config.yaml
decoder_fused_qkv: true
decoder_inner_norm: false
lr: 0.0039
Rows from block 3 of the audio encoder of a small encoder-decoder audio transcriber, named by matrix and row number. Each number is 128 + 32 x the weight over its row's rms, rounded and kept within 0 to 255. All counts start at 0. Numbers have three digits each.
After each channel's rows are labels from the 100 clips, of 14976, where the channel reaches its highest value: "loudest band" is the band of the loudest frequency at the time of the peak; "top examples" is what is common among them. Only what is clearly more common there than usual is listed. The data: short made-up English sentences, spoken by a formant synthesiser in many voices.
# conv: width-5 conv (encoder.blocks.3.conv.weight, 96x96x5, each kernel summed), inputs 0-95

conv.40:151157106146101059128139081138129094158118142110136129146182194145105141189108134108165085078116087171044179139147127071132084127109130099079150135118103122093156117112104147126085119138108115141158093158170097106088130177077123117135179161156151113151129128067092091150199141141130054115
loudest band: 4000 to 8000 Hz
top examples: /s/; "saw"; "he"

conv.14:119138107120141088179159168110121171155152135168199090108141095141162146098135205099160154134147083139085176092154104184161178103148163085119125107114113198098145100108130175231102181153159120097123137171106112136173128142157168109111105109131155148115077090129094138120134103099142107089
loudest band: 500 to 1000 Hz
top examples: "my"

conv.81:135152140160153175118077101168139099128149160144162116193166152141106089172108104107102134103116141117133128091148149126177057185200104114124111151150144140145176101100117126082075085096108153081157115108118093029096104158057176122104134161094128132104092119102101168149079137138110092111
loudest band: 4000 to 8000 Hz
top examples: "this"; /tʃ/

conv.71:151178106118150210180147103144174166117128128139137129108093116133118114073195124097112106086080079096086065152100149109169162141081119154154134093153121115170140119088104112138112216114103156144155126097189111165102168159128144115142219099143121122112091118147134153126142172152108176159
loudest band: 2000 to 4000 Hz
top examples: /ʃ/; "shop"; "fish"

conv.75:082168107159130164134107133123177141085133120167124169153104116107139115139118188167166148185119185141151108125121101055109144134097122225106146079095149121136098134119064148168090196112161075160124083093127167145142162097133158094141137181166134154138101110069105135099097099075116157127
loudest band: 250 to 500 Hz
top examples: /s/; /ð/; "this"

conv.43:148116172109154128107066110103099132143070101161145185160114165128152096161157096119132106135122107094035141077187097132147108123162151068076108132139160079146141108133119117081138099149107171138166094143100138040101096163085161122134123120079138128165114049073148129131119124117158079125
loudest band: 4000 to 8000 Hz
top examples: clipping

conv.24:120112103117087189077063106152125051154110160094151104082128091116094125157114160125146092081147162123150172182084138126151184100150126122145200154129145142138113126136172141174130155107150182045140142112169123102097103146133152124146207136100107135144088130178170149135112196123155106114
loudest band: 2000 to 4000 Hz
top examples: /tʃ/

conv.65:095151184116160104099098133133094124117128100166186114124120099140118164141137123159102119147099138125079193116141101163070096144117086115122104193084097166105139127107102173115082077153005163151100141117122151194076136135152134060115109113094171136130091132124155145185122163115114100121
loudest band: 4000 to 8000 Hz
top examples: /s/; "this"

conv.56:202038152117129122123132120095091160154173043114134074087164136139164162136165161176174101182127126104116128143148088158125104114129137138139157119079141139105125121141144104149126132131106170147129097094063154117125124098142140132108101124086115122084115111134183123071112097168176062218
loudest band: 500 to 1000 Hz
top examples: /aɪ/; /w/; "my"

conv.4:100136125132113146152162138128137133172121165129137079166156127120111146143104097094140094112091157092181078126186091099067126152117189147167128121172071087137083158182158097173092151095185121164168104136144082177161141134117073139154154166138128161082157175143186126149134176170145102182
loudest band: 2000 to 4000 Hz
top examples: /ʃ/; /tʃ/; "kitchen"; "station"

conv.15:147168135140189126066095082123100137151157161127138095178157150126133141106127123137122083090161161120090144167197130096071103130120182183139117221088103239133115114169085154147080075138064110103148110091137149089139123136120129124121093142095153096129106134114147107169131160121123121134
loudest band: 4000 to 8000 Hz
top examples: /s/; /aʊ/; "house"; number of words: 7

conv.26:152157078171170147159117057095118198182147143128135150146096109095169149092133096125084139128125073101124137142135086107143123169078058132112138166145117056093111131130127107096109091108099134089152074161119085057111171135109157115078130139139189145159086153091143156133086144097103099081
loudest band: 500 to 1000 Hz
top examples: /aɪ/; /m/; "my"

conv.76:127096070183118130136059134155140113143137101124127157101130113121155078089126206116069148161113082114128156153110137092124080213132152102173114126101139134141113094101132097123102069125157151074145170069183130146092194163142131176107103099183150081129158142176089123127134114140127141185
loudest band: 250 to 500 Hz
top examples: /s/; /ɪ/; /ð/; "this"

conv.41:070181077058132095057090151100137105101121089141121163191148129128132099122145168125121108128130092127117087119118099058143140127154121121141193122068136108155147094095118164100077088075102153119171099101096184085159158163114136114122113149094155108120079089068099116133138156124132118203
loudest band: 4000 to 8000 Hz
top examples: "our"; "every"

conv.67:167091101138144116133149086129114168131134101157165072096100177103136142119169145090170121164045124147168195152085094084098118174063108166113141092110098144103157152084099143125123111131105103114107103080083118121065167138185114184122081136228115136100133140126144162110144139118096138129
loudest band: 500 to 1000 Hz; 250 to 500 Hz
top examples: /ɛ/; "friend"

conv.50:117073129133065088102054096115168094167094111139122148106146156082161138139147129052140192123107127074143094122155141155103092091134108131107133098121105046134142130123129078169104139098127141104169110172085063074079146154123085087106104134119152149156158180097084096082154106144142107153
loudest band: 4000 to 8000 Hz
top examples: /ʊ/

conv.5:111148157123136156138064138149136131038074115149132178148124104152165141125150125134155125116192152129072102106126105161174086089055164136095147171127127105193125065112166143101114138123154103136174160101151125151146090209151141100135161146103168141126097143087102138144168101162202109163
loudest band: 2000 to 4000 Hz
top examples: /ʃ/; "our"; thin (high-pass); "she"